config = dict(
    arch='resnet_bottleneck',
    model='image classifier',
    dataset='flat shapes of many kinds, plain or patterned, on busy backdrops',
    train_examples=195000,
    image_size=24,
    grayscale=True,
    crop_scale_min=1,
    horizontal_flip=False,
    translate=0.06,
    cutout=0.25,
    targets=['count'],
    num_classes=6,
    norm='batchnorm',
    activation='gelu',
    channel_attention='se',
    depths=[4, 4],
    kernel_size=3,
    stem='single',
    avg_pool_shortcut=False,
    widths=[256, 448],
    mixing='cutmix',
    loss='cross_entropy',
    head_dropout=0.1,
    init='torch_default',
    residual_init='none',
    optimizer='muon',
    muon_scale='spectral',
    lr=0.027,
    momentum=0.9,
    nesterov=False,
    orthogonalizer='newton_schulz_5',
    adamw_lr_other_params=0.0014,
    cautious_weight_decay=True,
    steps=13400,
    batch_size=64,
    epochs=4.4,
    lr_schedule='wsd',
    decay_fraction=0.4,
    final_lr_fraction=0.05,
    warmup_steps=260,
    weight_decay=0.02,
    adamw_weight_decay_other_params=0,
)
Rows from block 3, named by matrix and row number. Rows with one number belong to one channel. Each number is 128 + 24 x the weight over its row's rms, rounded and kept within 0 to 255. All counts start at 0. Numbers have three digits each. After the name is the row's rms in percent of the matrix's.
# convs1: 3x3 conv (model.blocks.3.convs.1.weight, 64x64x3x3), inputs 6-11, a 3x3 kernel for each
# convs2: expand pointwise conv (model.blocks.3.convs.2.weight, 256x64x1x1, transposed), outputs 52-103
convs1.0 093:139123145138116097127080117134121101134133086123149096114116108141136121111116113106130128112124119138131138132124113128125074128129133152103129088113127121132174
convs1.1 105:134117149113120119127125110145135154107097155149121163127118153124088139138170175131154139144135129111128093137157151106148127137138122144180083129108123129152131
convs1.2 105:107144142130119094179120069111125225123117115178122087128121117129137142141125141141119075162125117138158107145142114127163138114148146145117189108114165159122121
convs1.3 102:175136158159125146121111129122096098117109122124133112082100086105122096121118095100119146105076140133079141109119151127093174150123133145128176101128110127114147
convs1.4 103:110121119122109088130131116134122119117129126123143110129161117132169114130091128136154108126167137169184088124129131154194122122150128083150115148154125116137141
convs1.5 105:129107094138139106122141132161136112155129142118106109173126132116109106122125120105124163110155193087149190115161183104128160117130141127095120123130153125118098
convs1.6 102:087099150157158170150123030093051077124170178147110096119123140142139139137112124123132094120114146144134141146135125108133117121152140160157130109103125082107118
convs1.7 098:139107148126131119128119141104135109123116113129103139133128109125122129151135131129134149098117135100124151119145176137126147086116154133136158123127123102106094
convs1.8 101:103090142104123140120107042139152109102115121133143078122104134119114128107117116119130107124125118097135160145139157106113152145113153161135135142135156129080100
convs1.9 093:076125098084105061121132105115122112100120119108089105085138089086132140106143126087128134126116124134125168114140100134124141134134170164062115145118111127115106
convs1.10 096:123145112159141121182139134124115116140154135102090163136154096123123151156128115106098100126166161130122110132158138122130129144133124152134117109106125156107118
convs1.11 102:059185140159134108118087087047141133112152079120060111105130135135137143150124122160123125128115150095147122143098133139132138112133131136137115101123115113131107
convs1.12 099:096091109165113091101100075118119134148113136148108107114119133159144150134130139122073104092125087068163059128112153113084104101133083133097154161108099124172123
convs1.13 101:149105175163092144144125141142137140151128132130128141132139134111103113144104106143112124153129146116115155122103122128109177135113116091163110103112127155104099
convs1.14 095:141151146140144113108127083122116136099097141099109109156150143126120133149118112177110091149120108152107110195125104167095106187107077141114127119101095099064037
convs1.15 111:088102124088107167109115125112134175123107163084099153104132121118128116125100113125105058128147083112112069155129101165148102129112116080120108132141128064116125
convs1.16 117:162153139167133158134123121091118135095129118140139121124136127098119121124118113133125126096130134099115135139142118114117147105138159092106086095106095122111130
convs1.17 108:131090098095107204094162140137089064110108146135152159132128133120117140103132147097104121126108128118122145129137136146117111156123153165161153152144102165130130
convs1.18 100:122159186112127139201142165090120103121147152112159126091106091130110123119133119136094095110098116100094113137110082124144149060109140115088119158111117126093122
convs1.19 090:092127071106123078114065079109120113121114081071133100126118093137153128148127103098153094139173162143067143106120110139157111137133146190123135156159113163131110
convs1.20 098:084159149125142129148110122094136156114137168126132099135126083133092143147149135152122155144072139135144138145124139116134164135150170149134119104103142080126083
convs1.21 091:169164117124109113069137149121131123150113124126121083137139138155103132167138098106122145145082163137143151109124138135133159137114169135145084134208110146116099
convs1.22 097:124160133103123156175162158154136129098140133161111114122138124126132102147136152099140104143116102161105100117146102136119121154166141133125136121151108138139135
convs1.23 100:148141105139113119126137116140140079099106128122115085147149134136158136132182155132107183145119095129131152142102154117147113148126142130109112091096140165139159
convs1.24 090:066141105095137106097086112117110145145122122116108102095140135128157121129140118131117105135121132124093126137124151120125127130132114128093133107094120116118157
convs1.25 102:213167119184115127125095110201149066143107071124099093138128102138122113110101092063129142121130159111140123097136159132127139141141129126110126135075157141145142
convs1.26 094:092101100101111091133123095107106107145138120175163154133125137122126111110140124107115126124118117158128115079113128110100078166146094109129097111121129107145186
convs1.27 104:091124122075126102011165119099115107133184084088201117127163114126135136115130112105112110105108171120100132112113101104127149142147154145114095152092135163120133
convs1.28 106:139151151137114060134167154123148177104112092106130136142150120148126086128108108150133135139133168160088128138126168138086111170107062094121140116063095130121149
convs1.29 103:157130088102127137113102200158141091094128130127132173143128122139128132111120137135118121157123099125084113151137124175161076129105133110133107114107156103133126
convs1.30 106:119159125095117115134122125097157125149157118125145125130141096122100107129158157086144110139135082147086161108126100142128101118102141188103117126125110132118118
convs1.31 097:143102082159162112143123138130177147165144158174138134133145124142132170123119106147087113149149097171165042129109148119117120133144108091098149125112125162094100
convs1.32 089:113121113091142118064094069126156124118137124109105085138147139123140098148129125105150113128132123115144105092090133084096127115124123127108080117124096119107130
convs1.33 105:119105105104084132107135184141140122112108106143143188139089096109096097106093092134123081139112097088088060139117109109108178096154118155129119166111117128097086
convs1.34 103:140109123111104109101115119156141177128137138119143135164164128143133149155112141132111078100091110152081126136145131108127104119065131151134081114136090103103104
convs1.35 086:163106108184119135083124126133110157200116114108147138125158182138147113094088099077097099102144095140098102133134105087105130147150114127117095150130124119128084
convs1.36 095:084084104065161137124123058100092122086121120143154112128129134110106083134129115161142103135143118115127143144153135137105096111116138151164133146132123143139146
convs1.37 104:138130159126100143138151144132120134147121119130136135141137123118131149128112068182104110124121114169130155117149132135131123130122134128118176122133126115098153
convs1.38 100:113136130117122114127123138109117129159152132171145136152115104131133129108117126138127127082152111098129145123124123167153122129144123139146109148098104123150116
convs1.39 106:145137154122095109108094064134141149137121157152122109133137129139136115149140117111112137114111156092097158091118125120120114096100146133171138155153141131147135
convs1.40 097:168118131098099120125125113180137123120146128132148154144127124110123150148124139147145092136114122116109095137110114155112139097109107094121108117103109125101156
convs1.41 095:095088127124103121189159139095111147134123091159144131126128150124095125122118124118102169133122108130101113136129178131123134120091125076143082068123095111093089
convs1.42 102:142154155158174156133100063123132120118124136094091145125128112140139136144134145174149094133104142080139159178173136156127119128095133125154148134140080138101100
convs1.43 094:176089152104093156147134124189131145151155170148131144153133111121141145152139109086132088081133126129139138126129129182127106180139156085122136105095082136149141
convs1.44 098:105156131078107104110114128155165143124094157132135109125129148156117130174132130103153177082169104111124131147146123099139099147149123103162121085139106136145124
convs1.45 106:088149133069139156136080109113164089108104162117086123104137134142144114140146114107106202125144130123151114110135176123144151105123136167148139108197127096101119
convs1.46 103:127142163118095140141143103125137161135131160139151140137157179144146165137138151103123165124115145117130127119146169138138167159169173137116109114127096148101087
convs1.47 110:127125127102129112114108107102114085099131118111104106137142109132130113113114109134144145130155091110123120127129148133138099147122101205174154169122139140132099
convs1.48 103:098146128093115128084147124111127154153129154157153144154124130135135153120147131119116124113158094078121092126126118126112088119136104128123127105108103112128132
convs1.49 109:134122093103146104118117105200183147155112088117108091143108118120128125130123120120134175127149149120124171119147143116162140131175153083111093097175145136142107
convs1.50 101:131152149149126141099137172142144128156127125101114131148132087142125109116133123128105129086094082098083128128142141130113108131098114161127134152136160179190119
convs1.51 103:128155069086083099000115133169128086172136091091141153126139145107126141137131123090129198114141157163119113096143166139101160124126118141131135180124113156133105
convs1.52 107:117108130130135128144118131111115123121124137156098146083115118134127091108120139089081119114115111139126106059116162151125141141091135114187181163171128121128139
convs1.53 095:140143112093113116074119137158123125126138100137127118076105112144163113110077129123120138131082174135127111149122137138094156125129104137145130146069125121120151
convs1.54 093:075145095159122160173128182129142141152121109133106164137161152144159107135153139116100129124117111125149116158143122097104102128153147130122142091140174098126080
convs1.55 098:092103100114122108105095096134108103147136099163178135133134121150142144135152128079106140103134125110109100059096107091129134070089082115121100115140091080078097
convs1.56 106:128088167099125132114147147163113173093092116124169136129081074118124111133146131136137136107123113097124204104122132114140135120123146117118100139132125118134107
convs1.57 092:152127103135138108086096138124105132182151087117128170126103109119102134128152128129137099114065169152174114115126110128145135130124132121135122150140100108116073
convs1.58 092:088149128116170155115088070116114107129087108130117058092122158116143169131143110105126128113115160162132096127123156152148144181135161204172161143137113105124127
convs1.59 109:157108138122135162139111110148117091111111104135120134145098131118101102115137107191138109149072157103181138139099123157101142134143140107077135114131139083110130
convs1.60 098:137130131124125176131111121150142138150132082145133126164150120139125122105131132104116161157107117121125176115116142152121091141132188094109060120133144125095083
convs1.61 091:134132127108092117112104117101135116128162148102136129133161122137156109101116126137138143132140136100103138110107111140116172120118133100145099143125139146131122
convs1.62 092:104132089193140108101080086037094095166183111090094169116162138128126128121115138123108160093086157095090117110138166115103153141149123152183166134115107132170139
convs1.63 091:113155127108134143102137149116128160101099112071109128126104123120125111118139122123104091091127127117133090117139117113131164092139112156111103135146159129136134
convs2.0 101:122136097178158147074146122107145129166103134096149085080116139136128119100128124106146152135148139150063129138126101116132148160123145185109124125133098078
convs2.1 094:150154185123102134118146084176142132092074147098112150147122089129137124134129092125115122116120095114115129186132090147111086118190139119186153107130156144
convs2.2 114:141151101136131142194156172115135119132155130173156091140090114143116148151179130126111140137140103125108128107118126124104114137063127113050118160121106105
convs2.3 128:138166139129115176118153134108139189118129110120120133162112129114102119156102213109101150118125125182111114128170100130141144143155137149161084115123117145
convs2.4 100:155101100133119121137130131129133127121104139092123096149127127118180195197123152105125164119122161154128125111124088133099128119183123146121213140113170134
convs2.5 091:151126120093138136091146135129141137145068157102128096188142090125126194119090126159134158125143159152111129103110126118151122140139182099136130119109133153
convs2.6 108:134139098130152138179141136127118135135135133151143140131146112141100140112191095140144124143126143129090109106087169117150114116110124140088122133133134099
convs2.7 118:139139116115116152062130123149103157155130114158112155119130143162098137154100123122148102103136106154147096138142153137121151132121122136136170130137118124
convs2.8 090:126164158094116149107105109103111143087111122161093186127113105153148106117125111106160157150105127146107110147112157158097105107138152119090154146140123151
convs2.9 099:117138133146128140118146154148161143130112125170136145159118116128115194095071121140153185121132100087078143173104156146124107131130094135129149164143096160
convs2.10 096:063103118128104077098137144111127108137142139167120119102112155096167166099129119147119182144149144135199142147128147156098158130209107115124184111081114141
convs2.11 091:143155088131133134097180145145160106131158126155118141141181123134096098118220108131129131143108145115092116142122173105182122130165132119107121152134120108
convs2.12 099:144140126123141123153120118092126168129160100139133126121111095126126109122140097146177108161111107103113134086139099137137109111153114148160155139109103102
convs2.13 104:143109155122128150098115103130120134133147094138120161101139137136144144154142114166120208137098098141110136117104181117104096132188148110146101112112103125
convs2.14 089:088119131146142129085091117159135162133126182152126125120100151163136084130170077126134146111122103091136161112135103114091189130097122145075118128152106131
convs2.15 096:143115145112119155124143151136129155116086152141104092175133137123174185112147115153119128135106143147101134130131104121094119130148096138181154113111122143
convs2.16 105:140098120147123119152145127139132102126104097121142131201122118134127122093137137158096109134128125132090174128087120123119128141131151144111107146149127144
convs2.17 119:157177134111130145163152189126146153111123133168119123170139130162140123148157125120109124131142134145123111113138129130150146121112114143080108123159111109
convs2.18 099:092126179117146138128147098132145113127120106147161093121133152125098090082129161130149142142149129127119148163143122132101122108142125111173131118137108211
convs2.19 101:128172163109119095090127119133123128121149088138119090106169129130158109145110181122121158112140112139156132134121136146096144131144139109142127092130128127
convs2.20 102:161148145123108178125158133120138173116159147125136105151135124149140091088108141123145154129114126144104113141126086142131105128129165129139159132150115123
convs2.21 099:137131118134123186129166154128135172130119118181106147145130110143088122143170114133154169136122110126115124163149153153120110132119146154113118129164131122
convs2.22 097:134151154146130098118131143126133088138133097152118134093159156118097135142135143135142138127147110145124119137088118158134148132130180138128099113112111082
convs2.23 100:118149161133136094147113143145093127099123130094102088136134123195145141159146091164162115134129145133099098119101147127143140148117172131112147139123155115
convs2.24 093:127107124125127153133114086145132142140125123165100127119179100153110130107126151130130139148127123113067127134126134170128091098131110095116111154116102168
convs2.25 101:094187133105116160115150125152140155126099159116147130140134128120149160165131139130156120127128092133085115132127132105173105107139181093124155117137120104
convs2.26 104:135156106178156132108105112200177114157112142199152077133109158112102128098134106099099151153102166122107130121101148109118169161108114186098118120115137112
convs2.27 103:153164148144141139125131130151107122129137168125114115134132127138133116110166116130173117151119103129080116185106100137144133124091133142090141151127088129
convs2.28 096:128132146113151104179139134133147090104081119138108111111085117126129120111129118132137119145089138135114113114087111097139140092088117115112104159152120121
convs2.29 112:113120104119123144111133160136100109122171113152132154127118114129138118119148114116140169160162097141114123098073113124145165116106148109099098133138108147
convs2.30 090:133094138119115118143122100111155115128134073111123116099136132106160138138096111115109134143130126135145127122134143113069095134126166107173173116094078077
convs2.31 098:135132127117141149148125161122133128125141107133132100092109161107081121099081094128129138115142117138147105136136152113129104129121129142096091135129123122
convs2.32 093:116120154140124098094102085143110106135138137102137147133124178146146137111124094135141133117207156057125132109199151120164153146099121129124111132140134148
convs2.33 090:160135096105132184150102130130115107138123149166160087154106123122106104148118133174133161125155110119130122104095148144148130132123126189118089125138119116
convs2.34 097:144144176144158103135147042122129147098114127050125108155117123147143104112076130142108145122155142111132129130172144127138087097173119110157147150124117157
convs2.35 092:108167110139144110146121088112148136108149139135118191104126087128125147145118124158144091148157117112154137116128065119123136109149108111131130171091106151
convs2.36 099:107158141137138169125145092110136124099158120108112124115135133134164085112161098119140132151150108098121116132082146133162123134110121106116067121122121088
convs2.37 092:121118139116124103113154122134094146099137130139111126106119109126179086136094164147132141119111118126113108135105125136146077100164075100127162112132196150
convs2.38 100:169124128101128123126121100131074110119124129120123162124123153115125191110129091139171122103120131113120119136099158105148123107067160094111078130152141106
convs2.39 111:118132127132127105077137133113118133141092191128137130146174150148108126102119172094102112112124089085176116105168110129151149146151126142197163135122132122
convs2.40 113:135128130142135156155142113118125077093180111163074114113134115139106153176142138155119105165088127113108103124123111161140104112084126157123108140177112175
convs2.41 091:123082125121126174109153167161120192113114160097164114124134116143111138139170140129133137115113142154106154139156102132116125135162069149158150147138121151
convs2.42 094:145149099137109124118098087161168125155139146147142153140166174134140119137120123109132121108141133080156141137129122117140134153195142173116107143157116098
convs2.43 099:134115119136119128139118121111150119138103077160154140086101141137084131146165110139143102145112117143134137142156204156132156145110168146118080131190082169
convs2.44 093:105118185114138116155148078115109141129132144119157100149127150117173125145098122139090098108153107149154093118128114136165100130146164136172128108124121090
convs2.45 098:162107119125134128149115145133102089137129124112115174110142112138123126157187100120139092126107097151110141122094162114188136122085140115117119115182088117
convs2.46 112:151100155115146148129046064150111115127127176112101107143130141137159132137118108125125123120128159122179125065164150111112125141114112138162115159126145155
convs2.47 101:130153131153098152130136139131126086126121168090150130120138139114118158091075149101101091114087129160113130104203085145123188120100090132129171109119167104
convs2.48 099:138068177124114152125122130139129135146123185176130145108169160125158149129102138122127088113114127117139131125157074124173149151162119114166162109131102190
convs2.49 105:112090096107105141174122111114107180149085124163133103169154126131117173131121146161096130133126105157145134128135118152170133153190124126140134103133122118
convs2.50 113:112109165144109128103111129117111140108110160087142152108136134161143112116166126090086117113131155081176123132169154124114106110157132134129149141130120179
convs2.51 099:101065107111139124128141149134159119119104094165147145190132122155097134161208085134095126117104117126094116143078170115151115132132192135088099133132123051
convs2.52 099:163143153125127122128149189127119122098138125106139092141120121123189195200116111127093123138129129133132109125149141111129179121109155122122137134121161129
convs2.53 084:100110120115108103130126148124143135117164125101126145094138132103160141139103173133169104119139096121139109164100095150138124100143161095115159135108129200
convs2.54 096:146126134091118155077111088114124090100193103168087136131119133125130160171194130142143123136160131163095105090164155102112109113101162175117141103134140143
convs2.55 108:100131149116123123078131117140126131122097152122133095124103136158151116107114095136116125117129159074157114093146128124095104162138146131106164122126125157
convs2.56 095:169133119126129141116133128113094128122128119112118180126091121148090112128131141123130181117133122172104122144107152140179123143104119143112114111106097134
convs2.57 093:132117112138093139140109139116173116141170108126094194113117128116114118127176136123200129128137131136114135119114126155158132140090102161093126146168147132
convs2.58 084:150113128118138116092141133143105138136154074127140177115127147127165124126120112098171150143131133092126149155130132156135138133155120100175155140163090130
convs2.59 092:104098183143098111092130133097114085124157134120133083165129128107128128148111125134165143114142093143122122143156088124098163113201140069188139100158144167
convs2.60 112:120128176138126110107148125107127139133156096116128130079104109113167131117102152136137138143152146117171127145128087116128153104131101180175175131137126170
convs2.61 092:137163142112133120153102140115141122129089128139121155142136113188072160139134141138136124121150114132112144150094209133122105127146144122139099101124129130
convs2.62 092:125184084115144122096127088141119109147139147163147120150157089137097121144167113124125123129136122150121122116103121123143111115119112114094156129141113127
convs2.63 101:121133142132112108155113129123128135133175109127140137089150134131126147136120138129185165120152149118199120152133136158113134129123165131148126139123146136